config.yaml
dataset: "short pieces for a synthesised band: melody, chords, bass and drums"
n_mels: 40
targets: ["key", "tempo", "melody instrument", "drum pattern"]
activation: "relu"
rnn_width: 128
lr: 0.0019
steps: 4100
batch_size: 512
epochs: 80.6
warmup_steps: 410
weight_decay: 0.1
Rows from block 3 of a small sound classifier, named by matrix and row number. Each number is 128 + 24 x the weight over its row's rms, rounded and kept within 0 to 255. All counts start at 0. After the name is the row's rms in percent of the matrix's.
After each channel's rows are labels from the 100 clips, of 14848, where the channel reaches its highest value: "loudest" is the band of the loudest frequency at the time of the peak. Only what is clearly more common there than usual is listed. The data: short pieces for a synthesised band: melody, chords, bass and drums.
# conv: width-3 conv, stride 2 (model.blocks.3.conv.weight, 288x240x3, each kernel summed), inputs 0-119

conv.110 077 [158 105 137 116 130 101 123 122  89 139  88 150 161 137 192 125 108 146 121 164 151 135 147  85 128 161 108 131 133  95 133 159 171 144  60 159 145 162 186 140 128 169 165 124 121 154 130 106 107 123 100 105 117 140 135 133 128 131 165 100 104 151 133 125 129 151 115 144  69 151  97  74 164 142 156 134 140 138  98 171 140 148 128 137 128 141 103 180  99  96 146 111 107 114 123 123 107 118 143 112 121 102  95 160 138 108 113 116 107 130 114 139 128 113 130 122 145 116 113 141]
loudest: 250 to 500 Hz

conv.74 118 [145 118  86 130 153 138 113 167 108 108 153 147 119 104 135 106 120 142 116  83 124 150 143 166  99 132 130 124 122 129 144 122 157 143 147 123 124 153 119 136 143  44 131 137 162 122  97 145 152  83 130 143 121 150 134 124 208 154 125 163 208 153 111 138 103 125  89 121 144 147 100 133 148 141 131  81 132 123 136  67 132 140  88 163 118 119 142 139 116 114 103 158 171 138 127 123 122 145 117 111  66  99 124 146 177 111 127 138 142 138 121  81 142 150 103 121 112 124 130 141]
loudest: 250 to 500 Hz

conv.159 105 [134  83 125 104 115 157 115 112 126 114 143 151 108 200 139 111 101 107 146 166 103 106  84 151 139 100  95 132 119 111 165 133  90 124 102 142 143  96 137 133 151 163 119 132 121 125 148 137 120 127 138 136 131 168 146 127 153 130 144 126 137 122 116 118 125 101 140 148 131  89 136  91 150  75 108 144 125 126 142 184  87 106 110  86  95 179  90 119 163 136 160 132 121 107 133 158 132 128 146 146  53 144 142 129  90 102 112  94 136 203 131  76 161 131 127 138 161 106 165 107]
loudest: 250 to 500 Hz

conv.227 116 [ 81 128 125 126  97 149  97 108 139 137  94 108 125 136 131 117 147 120 147 134 154 132 131  64 101 215 104 125 126 124  88 117 147 120 119 124  97 135  99  87 148 133 167 118 130 114 151 180 121  96  44 119 144 138 129  63 100 171 107  98 133 140 132 144 121 150  99 151 139  79  97 113 128 138 122 165 140 125 126 151 154 134 131 121 129 109 134 120 104 123  71 136 120 147 124 127 120 113 161  73 123  79 144 157 128 130 135 128 130 105 122 130 101 101 138 105 117 129 128 108]
loudest: 500 to 1000 Hz

conv.65 115 [ 45 131 119 123 103 138 112 149 133 142  64 165 112 160 130 151 123 130 128 153 143 156 205 127  73 158 147 142 122 143 159 107  51 136 116 145 125 134 126 141 171  78 155 120 110 132 145 102 156  96 175 116 124 140 138 146  94 147 141 144 136 143 121  98 141 135  55 141 127 129 150 102 151 136 114 137 124 133 130 127  76 125 131 148 143 162 104 109 140 124 153  95 134 128 121 116 129 141 169 118 139 155 126 118 138 143 130 141 145 132 136 110 126 119 155 125 127 126  62 123]
loudest: 250 to 500 Hz

conv.16 099 [131  59 145 112 125 159 124 129 112 117 131 128 105 161 158 135 105 121   5 148 114 134 123 160 108 132  95 102 128  81 141 126 131  94 112 132 130 128  84  76 120 128 146 128 115 138 122 169 140  89 105 130 124 123 162 131 120 150 132 149 144  47 109 117 148 107 153 114 125 148 146 135  91  85 111 130  96  73  96 120 126 163 140 127  82 158 157 131 103 173 129 140 167  74 119 148  95 143 122 167 171 118 156 122 113 101 136 135 127 138 137 146  84 134  95 111 111 118 117 119]
loudest: 500 to 1000 Hz

conv.31 111 [101 121 161 118 145 153 137 138 124  92 110 124 140 102 105 144  83 104 134 172 123 109 161 106 129 145 126 137  22 136 121 124 130 144 121 134 147 101 127 134 123  62 126 154 105 107 112  84 132 150 119 109  89 112 124 153 146 143 118 112  71 142 149 140  91 155 132  68 121 156 143 126 137 125 138 146 121 109 149  94 128 133 111 153 132 111 118 137 130 145  85 106 137 123 128 134 141 123  92 135 126  94 126 131 137 138 130 128 112  99 118 172 162 107 135 102 122 110 149 130]
loudest: 500 to 1000 Hz

conv.134 078 [111 158 140  98 150 136 118 153 136  62 126 104 117 135 152 107  78 101 119 138 193  98 125 142 132 130 129 143 122 147 161 121 160 156  74 125 124  77 109 133 122 107 135 162 128 128 133 112 122 147 104 148 148 122  95 153 117 115 102 107  75 106 104 126 165 159  90 152 129 119  87  87 157 129 138  95  91 133 138  88 152 132 118 152 105 139 124 155 117 135 163 125 155 111 121 107 116 142 110 160 132  96 125  89 132 128 108  96 125 171 132 159 141 115 181  85 111 109 105 107]
loudest: 500 to 1000 Hz

conv.24 112 [179 151 123 133 128 110 108 106 139  63 113 166 129 124 124 113 177 175 116 144 131 120 138 110 140 109 136 134 144 131 117 108 113 119 139 176 163 149 128 112  86 124  90 155 118 138 137 124 142 125 194 144 113 143 166 164 156 118 173 168 152 133 149 104 143 112 143 119 138 171  96 182 139 112 115 152 140 120 134 111 156 105 198  85 128 125 126 111 126 147 149 144 212 106 134 126 126 148 103 161 173 212 145 146 140 115 158 122 111 136 132 144 133 131 121 155 125 127 112 127]
loudest: 500 to 1000 Hz; 1000 to 2000 Hz

conv.229 120 [136 128 146 130 128 133 129 167 123 137 157 121 115 112 132 165 136 131 122 141 127 180 135 181 134 124 134 142 125 121  94 124 145 116 166 141 115 152 105 186 168 151 116 131  97 147 125 176 117  66 136 135 149 135 132 119 132 131 133  98 149 149 119  95 152 117 117 124 150 133 116 157 146 127 125 159 136 146 109 155 101 112 106 110 142 119 131 129 142 119  97 109 102 159 131 116 126 149 122  59 115 123 148 128 155 132 146 137 142 144 124 140 109 144 109 147 134 186 135 156]
loudest: 250 to 500 Hz

conv.185 114 [116 115  67 138 127 134  98 152 144 118 148  94  91 130 128 116 137 132 130  72 119 118 163 141 134 131 139 129 121 127  89 137 105 121 176 146  77 116 123 160 139 132 103 139 151 123 169 129 128 147 127 131 127 125 130 159 128 150 117 123 114 137 192 165 232 123 157 154 123 131 105 145 143 161 142 105 122 130 137 137 103 166 106 147  88 142 131 135 151 115 136  97 141 150 145 117 123 147 132 167  98  72 137  88 136 131 128 133 123 172 130  78 131 155 132 132 131 129 175 122]
loudest: 250 to 500 Hz

conv.248 105 [148 129 102 143 146 135 112 121 146 148 117 129 128 119 118 128 117 129 134 105 112  97 132 111 127  99 126 148 150 100 116  97 146 121 144 109 105 183 136 125  89 136  76 118  99 135 157 122 115 112 165  99 108 126 127 124 155 153 148 156 158 149 127 113 145 132 140 101 119 129 136 107 107 120  94 138 136 135 137 188 145 111 128 122 136 115 126 150 136 110  87 192 157 127  98  91 135 115 130 101  95 142 145 117 154 115 122 150 107 128 143 128 117 116 139 165 100 155 106 120]
loudest: 250 to 500 Hz

conv.60 110 [169 146 142 121 151 105 123 130 114 108 110 136 105 122 140 111 127 149 139 155 133 144  91 145 152 134 129 136 147 101 121 141  94 130 143 104 121 129 138 124 106 124 107 120 165 134  81 128 120  81 118 136 202 139 132 132 134 112 126 130 164 116 194 121 111 125 139  98 109 127 111 137 142 136 115 152 128 105 108 150 123 132 148 103 138 101  94 135  95 138  99 153 125 144 130 117 126 118 121 142 158 122 156 130 122 133 119 129 134  64 108 102 103 126  99  99 121 131 118  84]
loudest: 500 to 1000 Hz

conv.232 110 [131 135 120 138 118 163 179 115 154 115 125 140 164 132 143 157 141 111 137 120 127 127 156  79 125 158 132 127 112 143 147 131 146  97 138 132 139 148 138 134 106 136  91 132 106 114 121 100 110 134 140  66 116 122 125 164 121 174 110 160 107 121 162 144 158 132 119 141  98 116 128 148 138 175  81 128 129 124 130 106 179 177 148 130 123 115 131 121 118 105 141 100 150 147 130 151 127 164 157 152 135 105 154 105 124 145 145 186 117 120 143  98 126 142 128 137 132 131 117 134]
loudest: 1000 to 2000 Hz

conv.150 121 [ 78 126 121 143 107 132 111  85 113 144 125 158 142  54 134 122 104 106 122 141 129  75 129 165 134 174 112 114 105 130 142 131 121 109 134 133 116 113 129 138 131 102 147  96 110 131 113 150 141 100 136 122  84 159 132 122 154 164 126  56  71 127 141 133 111 139 133 117 139 151 112  85 100 110 111 108  72 130 123 109 141  72 124 133 136 137 129  94 147 134  89  53 105 107 160 134 121 129 141 140 131  93 101 135 125 125 118 133 161  57 112 132 123  78 130 119 103 111 121 102]
loudest: 250 to 500 Hz

conv.257 104 [119  96 161 140 131 121 133 134 123 167 110 101 133 152  99 166 120 130 106 123 110 137 145 112 140 120 118 118  66 140  99 159 126 123  70 121 107 132 110 205 127 161 173 121 120 139 117 113 138 159 151 108 141 150 131 133  77 111 124 116 136 147 159 161 149 149 131 131 116 126 130 124 140 127 149 112 126 123 121 173 113 122 136 127 111 188 104 166 149 145 120 126 140 124 156 101 138  11 137 122 123 147 146 140 128 120 121 153 144 190 132 142 141 122 138 156 128 131 160 107]
loudest: 250 to 500 Hz

conv.205 103 [124 145 131 108 112 135 152 103 129  97 126  87 112 176  98 120 129 150 170 118 143  72 136 104 124 106 126 139  94 137 110 134 116 154 117 125 114 126  92 135 104 108 157 120 160 138 122 111 116 204 141 142 118  92 120  78 119  86 160 130  94 152  75 112 149 126  86 140 101 102  92 153 149 124 162 108 119 149 140 102 115 131 131 132 126 126 129 115 183 143 161  95 121 121 118 146 120 130 139 143  88 128  90 131 102 116 107 103 132 149 119 177  91  88 131 102 140 142 137 126]
loudest: 500 to 1000 Hz

conv.187 092 [154 145 148 135  93 125  89 133 114 123 100 106 133  96 111 129 137 145  87 120 161 157 137  88  98 130 100 149 152 127 138 104  97  93 143 175  99 110  97 152 128 133 124 111 106 112 119 113 111 143 164 130 151  79 138 144 121 111 133  96 106 159 146 116 175 148 139 123 155 151 143 137 152 111 133 142 136 122 174 129 104 156 134 126 111 149 116 126 140 119 123 103 120 135 120 139  88  99 118 116 119 114 197 153 132 168 156 150 134  54 124 148 132 157 130 127 137 113 125 150]
loudest: 1000 to 2000 Hz

conv.92 084 [135 118 168 162 166 164 117 110 104 113 125 141 124 116 142 138 157 138 145 149  79 124 142 107 136 130 163 138 145  95 135 125 117 111 146 106 123 133 128  94 133 139  94 164 129 131 134 127 106  95 151 138 128 137 153 148 117 147 137 129 143 132 134  97 130  59 150 110 148 112 138 208 110 157  96 143 134 141  67 126 145 114 114 132 117  78 142  46 114 115 141 122 106 110 131 139 122 113 101 129 163 140 121 149  83 161 121 131 146 117 103 113 143  93 108 138 112 168 119 114]
loudest: 500 to 1000 Hz

conv.265 107 [135 135 134 161 152  95 113 156 132 120 138 140 154 172 148 123 143 131 139 121 112 159 150 126  68 144 114  89 136 133 188 108 133 135 119 127  90 103 133 142 149 146 170 117 136 149  68  96 130 129 164 156 152 133 128 115 156 136  72  96 113 128 128 113  84 145  90 151  88 124 117 107 127 137 135 126 148 136 118 106  93 162 127 157 152 148 108  98 120 115 135 103  96 123 145 146 136 118 130 159 104 106 135 112 149  91 119 139 154  80 139 139 117  88 141 137 122 158 143 133]
loudest: 250 to 500 Hz

conv.247 115 [138 128  95 130 160 122 154 110 135  89 140 137 113 169 140 111 109 148 143  87 114  49  86 134 134  54 123 112 119 139 146 122 150 102 153 146 174 149 119 128 108 124 118 157 138 138 168 173 136 156 118 138 142 115 130 137 161  85 145 161 145 122 138 136 117 103 108 122 120 135 165 161 114 147 118 118 128 132 125 161 123 142  83 134 126 134 115 122 129 106 143 187 152 135 129 148 130 121 102 115  90 145 123 118 127 125  85 130 118 155 114 125 152 127 133 117 118 134 165 142]
loudest: 250 to 500 Hz

conv.62 103 [127 132 140 126 116 176 138 126 152 100 111 160 148 135 139 171 127 118 144 138  82 132  97 107 154 131 149 140 127  90 130 107 126 147 145 119 145 108 151 113  95 118 128 127 130 121 107 142 130 145 104 132  78  90  82  98 115 181 148 125  86 109 145 141 166 129 204  92 135 136 209 133 134 126  67 144 149 107 133 119 207 143 130 117 110 127 124 147 133 119 131 133 119 139 128  95 112 166 122 113 124 153 127  32 124 163 167 127 131 100 102 125 119 152 121 117 115 135 128 127]
loudest: 500 to 1000 Hz

conv.117 118 [105 139 124 133 128 158 137  94 128 127 122 121 111  99 142 123 115 126 142 136 125 108 134 182  85 165 118 125 116 125 108 128  35 102 117 137 150 144 115 132 158 144 133 132 158 133  96 188 125  71 119 140  93 102 108  85 127 186  66 125 126 120 135 134 137 154  78 145 134 115 124 134 110  91 135 129 117 126 124 137 146 131 116 118 116 103 164 134 127 124 113 129 139 126 115 129 111 105  95  92 130  93 105 115 149 124 132 143 133 117 118 138 139 160 108 116 132 134 124 129]
loudest: 500 to 1000 Hz

conv.214 086 [118 145 111 153 146 121  99 157 139 151  93 182 133 132 135 153 121 142  26 129 127 137 143 125 131 116 156  99 138 109 138 147 139 120 101 139 110 134 137 102  99 114 133  75 113  95 133  97 148 144 160 138 130 121 110 151 108 100 158 122 138 138 130 116 139  83  97 124 127 157 159 111 124 151 160 142 138 169 106 133 136  94 167 140 175 148 136 113 128 153 137 131 171 142 124 121 121 198 131 131 114 175 137 125 134 129 137 147 140 119 139  94 151 129 125 151 142 101  92 134]
loudest: 500 to 1000 Hz

conv.242 106 [122 152  85 111 143 160 128 160 112 113 105 129 147 149 113 137 148 158 151 107 137 162 119  98 117  76 138 140 156 143 101 104 131 106 152 109 134 115  97 161 125 132 128 133 123 119 168 124 156 155 115  91 133 112 111 125 114 162 170 141 132 125 115 125 148 128 176 136 127 122 142  57 128 167 121 123 149 134 164 137 207 186 124 138 115 165 143 115 126 122 133 148  99 145 103 123 134 126 151  93 122 139 116 117 140 125 109 100 139 101 134 135 131 106 140 118 169 139 119 160]
loudest: 250 to 500 Hz

conv.267 096 [113 132 124 149 155 108 158  90 148 135  82 121 118 184 124 158 123 165  29 137 114 112 149 115 111 143 122 108 131  86 114 158 157 141 121 154 140 155 116 100  72 165 156 102  90 135 152 133 127 162 138 127 118 114 131  92 135 100 115 153  97 116  93 122 128 131 105 184  96 141 110 175 135 129 126 130 124 152 132 161  94 163 132 124 122 132 108 146 129 134 163 120 105 115 111 141  99 136 134  70 117 135 155 122 118  95 129 127  83 110 136 140 115 122 138 135 141 136  78  81]
loudest: 250 to 500 Hz

conv.73 063 [167  88 129 114 139 122 110 112 124 175 132 121 142 121 111 148 129 134 130 129 127 152 134 122 142 127 119 115 154 102 143 180  91 118 160 124 113 165 146 162 173 153 140 124 116 209 107 116 146 119 125  94 131 124 157 137 137 131 133 129  92  84 133 129  98 111 116 121  56 117 104 131 100 115 119 152 122  99  98 117 126  95  85  82 131 141 151 161 115 137 115 130 113 117 122 153 156 128 143 167 135 108 102  89 111 103 147  71 155  98 131 114  72 140 159 204 107 149 154 123]
loudest: 500 to 1000 Hz

conv.81 098 [123 103 101 116 158 163 137 110 111 134 131 126 129  97 113 131  99  97  64 137 131 119 152 130 179 114 129 110 170  86 117 145 120 175 147  94 136 128 136  94 136  90 115 109 131  98 154 110 104 127 101 132 101 142 136 119 125 149 122 145 141 143 164 162 119  82 148 125 144 119 111 128 120 148 129 133 125 119 103 118 125 147  63 130 127 109 110 149 127 165 101 110 157 111 147 140 113 141 125 160 102  49 131 105 116 111 107  89 117  52 123 120 104  71 135 145 120  88 160  97]
loudest: 500 to 1000 Hz

conv.108 130 [135 145 142 144 122 140 127 123 131 111 132 117 153 102 120 158 140  94 131 168 139 122 123  60 156 146 125 146 159 126 134 111 139 138 118 140 165 136 114 103 134 109 150 123 125 135  77  85 116 151 116 123 130 127 113 126 136 127 107 139 123 136 131 104 130 143 155 114 124 133 122 131 128 126 100 144 134 134 137  18 143  93 125 114 151 100 121 109 110 137 122 148 140 115 118 137 147 134  98  35 133 147 136 125 129 124 131 101 121  96 124 136 120 134 122 138 110 133 125 102]
loudest: 250 to 500 Hz

conv.278 102 [ 92 122 120 121  99  97 131 147 120 143 127 117 136 118 134 112 146 136 110  98 150 119 126  72 150 100 161 115 122 104 138 136 165 138 102 150  97 110 106 108 139 109 111 138 142 129 129 136 114 113  54 123 131 112 130  90 109 189 120 134 126 142 125 140 109 117 113 109 127 121 187 116 127 161 126 190 142 140 129 106 147 126  90 135 132 134 124 127 116 117 130 113 136 146 126 139 117 181 128 132  77 144 102  96 142 135 120 135 106 142 126 132 125 123 123 118 120  96 140 140]
loudest: 500 to 1000 Hz

conv.104 116 [148  93 113 147 129 166 122 123 120 116 160  98 111 102 147 107 141 134 131 114 158 179 162 131 144 118 146 118 181 121 115  91 146 128 135 162 125 211 106 102 204  63 130 126 169 148  85 127 108  93 127 140 137 130 121 128 142 162  58 135 194 130 139 166 113 117 140 132 129 131 100 132 139 121 143 106 134 161 118 111  92 148 116 153 143 118 124 173 122 137 116 112 131 134 110 148 120 133 111 138  96 123 142 146 147 123 125 141 111 127 153 134 139 140 116 128 120 144 150 150]
loudest: 250 to 500 Hz

conv.47 105 [140 141 130 111 155 133 131 103 122 127  88 124 127 103 133 116 137 118  93 128 142  77 159 117 140 105 105 128 140 116 143 108 135 115 159 100 158 145 132 134 129 177  94 130  82 131 126 103 118 150  90 144 133 143 125 161 140 148 131 111 123 115 128 147 153 137 149 102 109 137 124 129 121  91  98  65 131 127 111  96 111 152 128 149 112 105 131 132  95 137 106 136 157  86  99 154 135 125 117 111 136 117 138 140 123 127 128 151 115  79 124 113 133 144 153 131 110 113 157  87]
loudest: 250 to 500 Hz

conv.146 106 [176 116  95 123 144 147  85 122 136 128 143 129 121 147  96 123 130 138 107 140 141 141 141 121 142  94 135 135 137 109 143 113 122 118 140 115 142 141 156 112 142 166  99 125 107 120 134 137 140 105 214 117  99 154 120 141 156 114 134 159 175 166 123 117  81 113 139 115 125 118  88 113 112  97  92 127 163 136 135 101 122 123 122 151 153 111 133  86 126 149 134 137 185 122 129 131 124 118 124 154 154 188 122 164 132 140 112 102 134 153 120 113  76  98 126 136 149 136 160 131]
loudest: 500 to 1000 Hz

conv.168 065 [ 77 138 144 171 111 115  95  98 119 129 100 103 140 101 101 107 115 159 102 173 123  95 105 123 102 145 119 145 122 152 118 133 133 114 108 144 151 113  97 125 124 150 191 121  81 148 116 122 130 101 123  87 135 122 128 123 142 141 156 101 105 136 140 139 144 128 118 139 168 153  72 125 129 103 129 124  92 130 110 127 116 120 129 140 145 207 171 143 158 110 131 156 161 158 108  96 127 126 110 113 158 136 146 139 155 157 162 143 127  94 140 165 107 158 126 160 116 132 148 107]
loudest: 1000 to 2000 Hz

conv.38 114 [161 128 115 126  99 128 120 155 156  95 120 125 153 175 140  90 124 135 129 151 102 139 122 144  61 119 105 125  91 130 119 121  66 118 129 134 157 102 134 111 139 184  79 134 140 113 127 120 102 100 120 109 133 122 139 135  30 127 119 113 134 145 103 119 116 149 105 142 142 121 112 129 133 125  90 117 145 129 133 138 206 140 159 129  75 123 139 131 146 118 124 182 102 124 115 136 140  95 156 170 143 120 102 120 124 151 100 146 126 168 119  96 147 142 109 122 147 123 139 154]
loudest: 250 to 500 Hz

conv.143 099 [152 104 129 141 151  79 103 139 119 131  87 153 156 127 151 105 160  99 135 112 134 136 135 125 131 156 153 143 137 139 119  85 118 116 155 104 105 181 147 130 130 175 124 121 136  89 140 144 133  83 156 128 122 146 118 121 139 124 154  99 155 128 141 161 146 168 122 129 150 122 131  94 118 129 162 131 194 125 138 125 160 155 114 163 139 140 169 117 142 108 130 143 148 150 105  92 102 114 127 137 121 129 157 118 153 143 180 156 163 116 122 133 101 120  83 167  86 153  64 156]
loudest: 250 to 500 Hz

conv.91 111 [119 111 187 127 136 116 110 126 142 123 132 141 129 128 145 103 122 107 123 128 119 107 156 148  73 162 109 128 110 125 173 132 177 139  91 127  47 103 128 113 132 136 121 121 119 126  70 167 159 147 131 115 109 141 136  72 153 161 106  93 115 134 156 153 113 147 148 110 137 104 114 143 120 103 151 166 141 131 143 127 124 176  91 137 128 115  58 159 152 150 141  97 114 119 109 149 134 119 123 140 106 133 141 140 131 119 129 100 126 101 122 171 129  65 138 130 143 137 136  94]
loudest: 250 to 500 Hz

conv.161 108 [121 105 146 118 165 141 124 104  63 161 142 131 130 134 142 154 102 113 110 151 124 138 129 134 140 101 127 128 121 132 140 151 102 119 142  63 115 152 147 121 106 134  96 140 147 140 102 139 125 119 107 137 147 155 114 131 163 135 110 132 157  96 164 166 119 131 113 142 149 113 124 141  90 126 163 135 122  94 129 107 135 128 121 133 136  94 127 146 128 150 101 127 164  65 165 129 136 139 115 114 150  57  91 147 109  83 112 150 108 135 124 125 121 154  90 110 133  83 101  91]
loudest: 250 to 500 Hz

conv.82 116 [150 131 123 117  97 124 137 127 121 112  88 123 113  80 127 127 152 138 143 147 105 144 132 118 124 150 139 160 135 170  94 147 139 124 150  99 156 141 144  93 110 133 165 133 133 119 167 124 114 131 166 131  99 127 114 113 119 152 118 164 137 143 123 142  50  49 152 127 126 127  94 125 128 131 101 108 122 127 125 142 127 121 136  96  94 116 163 125 112 139 117 141 150 143 122 129 132 130 103 133 141 148 123 145 123 140 129  92 131  67 116 167  80 111 126 126 111 145 140 161]
loudest: 500 to 1000 Hz

conv.226 117 [ 70 137 122 135 113 122 117 164 112 123 148 101 140 153 131 113 146 123 170 131 148 129 131 112  70 150 116 133  97 135 157 150 163 131 117 144 102 128 120  76 128 126 116 133 129 138 112 170 131 141 176 112 129 114 118 122 105 171 110 145 130 144 121 118 115 131 161 116 159 143 186 109 142 152 176 176 121 156 118 114 126 141  46 140 114  95 109 120 118 154  78 130 117 134 127 148 133 207 154 128 136 178 116 132 126 138 144  80 125 110 113 147 110 103 128 140 143 134 112 122]
loudest: 500 to 1000 Hz

conv.252 116 [135 118 169 101 120  80 123 133  83 151 138 157 109 138 129 122 135 122 129 120 135 124 134 124 123 163 106  98 107 109 134 100 160 129 108  99 149 134 105 123 164 152 127 132 116 110 134 138 128 127 162 133 121 176 167 128 139 133 143 106 189 122 142 141 120 134 144 182  87 135 133  95 115 165 107 129 133 102 120 197 140 124 174 147 152 130 114 134  83 134 157 124  53 126 121 120 125 109  97 108 163 145 151 187 124 126 116  96 110 125 123  94 101 113 115 136 121  80 134 118]
loudest: 500 to 1000 Hz

conv.251 101 [117 125 151 140 133 106 114 145 172 137 119 101 141 120 116 144 135 154 144 136 150 137 111 133 122 171 138 162 124 136 117 156 159 134 138 112 119  75 142  97 199 127 153 129 112 156 136 110 143 125 104 128 131 105 125 195 114  99 126 119 130 134 108 152 130 162 143 182 137 135 117 108 141 108 106  68 115 133 125 102 114 118 150 157 186 129 137 133 110 141 116 144 129 115 118 112 147 137 110 112 148 102 141 164 137 140 126 102 154 128 122 134 148 101 156 167 115 141 151  97]
loudest: 1000 to 2000 Hz

conv.20 116 [166 109 108 130 119 139 117 144 141 139 133 138 134 146 126 126 130 113 120 110 131 154 159 118 120 128 125 136 123 153 166 174 131 119 141 130  64 129 157 115 160 101 145 114 164 119 101 140 140 127 111 119 100 146 126 155 129 134 135 117 152 175 120 135  89 129 126 127 124  98 157 127 146 120 117  91 144 130 135 101 144 122  86 157 116 110 112 109 110 168 133 139 129 148 158 103 127 106 111 183 132 119 146 150 194 148 154 131 147  90 129 148 148 136 131 140 100 153 112 118]
loudest: 500 to 1000 Hz

conv.202 107 [123 122 160 148 166 131 116 134 143 139 148 160 110 137 115 142 103 137 138 140 109  80 127 134 109 141 141 147  51 109 113  88 137 104 130 117 134 133 129 149 118 150  74 135 120 100 146 171 197 127 108 122 136 121 135 151 169 173 163  84 116 122 175 175 146 139 122 114 150 117 105 151 134 137 168 139 123 161 146 161 145 164  94 111 135 139 122 141 159 118 121 164 127 121 109 115 127 181 109  93 110  52 143 113 146 116 148 137 121 137 128 164 150 128 132 152 132 142 181 120]
loudest: 250 to 500 Hz

conv.52 110 [110 127 147 127 119 101 126 114 127 147  57 124 138  89 134 162 124 156 130 111  92 102  85  89 156 142 119 126 129 136  28 167 129 134 128 125 124  65 112 136 109  88 158 121 149 132 138 120 139 133 100 143 162 133 140 137  56 143 133 126  98 129 171 153 132 117 160 106 132 117 106 127 146 140 163  99 137 127 138 155 170 145 130 137 105 135 127 147 145 112 125 205 135 130 136 107 122 126 151 133 104 120 153 122 146 105 156 127 135 148 148 132 149  92 109 121 137 123 128 120]
loudest: 250 to 500 Hz

conv.210 104 [120 122 149 142 112 101 112 157 125 150 105 141  91 126 125 134  94 138 123 120  95  77 161 112  72 134  96 133  95 132 148 110  57 135 131 129  55  89 128 145 136 145  98 128 120 110 160 117 183 110 114 103 134 127 148 144 127 135 183  80 107 123 151 137 113 128 108 113 133 130 123 130 123 138 165 112 128 142 154 144 165 143 119 139 114 139 124 114 147 160  95 193 102 120 136  88 141 106 181 193 106 133  93 113 151 158 154 133  92 128 123 129 133 119 101 126 104 140 108  98]
loudest: 250 to 500 Hz

conv.223 108 [130 108 196 117 147 137 143 149 155 158 147 134 140 116 136 161  98 141 101 143  88 132 115 126 134 149 135 141  72 117 157 132 126 143 115 120 119 134 118 110 127 136 128 121 128 149  69 125 112 116 114  93 130 121 164 100 134 149 122 135 124 113 158 132 157  97 133  43 130 122 104 134 137 144 118 175 122 131 118 136 180 154 105 100 116 135 103 165 118 145 100  98 119  94 110 136 157  72 126 120 171 145 160 112 113 120 131 137 141 107 127 155 129  91 109  95 150 127 153 135]
loudest: 500 to 1000 Hz

conv.40 125 [179 130  81 133 126 107 124 130 123 126 109 113 134 171 143  91 129 141 140 156 127 131  85 123  96  86 110 130 145 107 145 133  73 128 105 125 123 100 127 110 140 152  59 117 146 127 131 123 120 102 130 102 153 129 121 115 114 128 101 136 142 124  28  84 131 110 112 128 131  57 130 124 122  76 130 127 137 137 116 139 169 118 151  80 116 111 116 106 135 131 147 152 125 106 121 133 126 113 147 158 131 133 116 136 118 131  71 124 116 142 128 122 135 149 120 143 142 153 107 130]
loudest: 500 to 1000 Hz

conv.36 089 [163 104 101 101 134 117 101 119 124 130 128 139 133 124 150  96 113  99  72 115 139 157 157 125 171 159 135 101 129 141 119 145 105 137 141 102 123 215 139  85 140 120 153 106 150 122  95 119 138 120 128 163 107 142 141 134 115 131 147 130 158 111 144 194 127 138 108 150 178 105 132 125 119 124 158 148 145  84  96 117 129 131 145 154 163 137 149 174 117 153 146 145 166 112 158 116 126 111 132 136 123 116 106 137 191 107 134 165 124 103 139 118 118 163 102 175  82  67 133 121]
loudest: 500 to 1000 Hz

conv.152 116 [156 139 115 124 128  70 124 147 141 173 121  85 131 164 133 127 141 115 136 102 113 141 146  93  92  92 141 135 123 151 145 166 127 116 127 126  34  88 101 179 124 191  93  76 124 137 139 118 147 117 120 114 181 139 137 132 105 137 131 109 143 124 141 138 194 147 140 104 137 135 118 138 129 139 196 135 136 155 134 149 132 158 125  95 124 143 127 150 131 133 116  92  97 119 116 133 149 131 144  87 104 117 111 115 142 149 129 113 115 119 133 125 131 154 116 128 127 151 137 117]
loudest: 250 to 500 Hz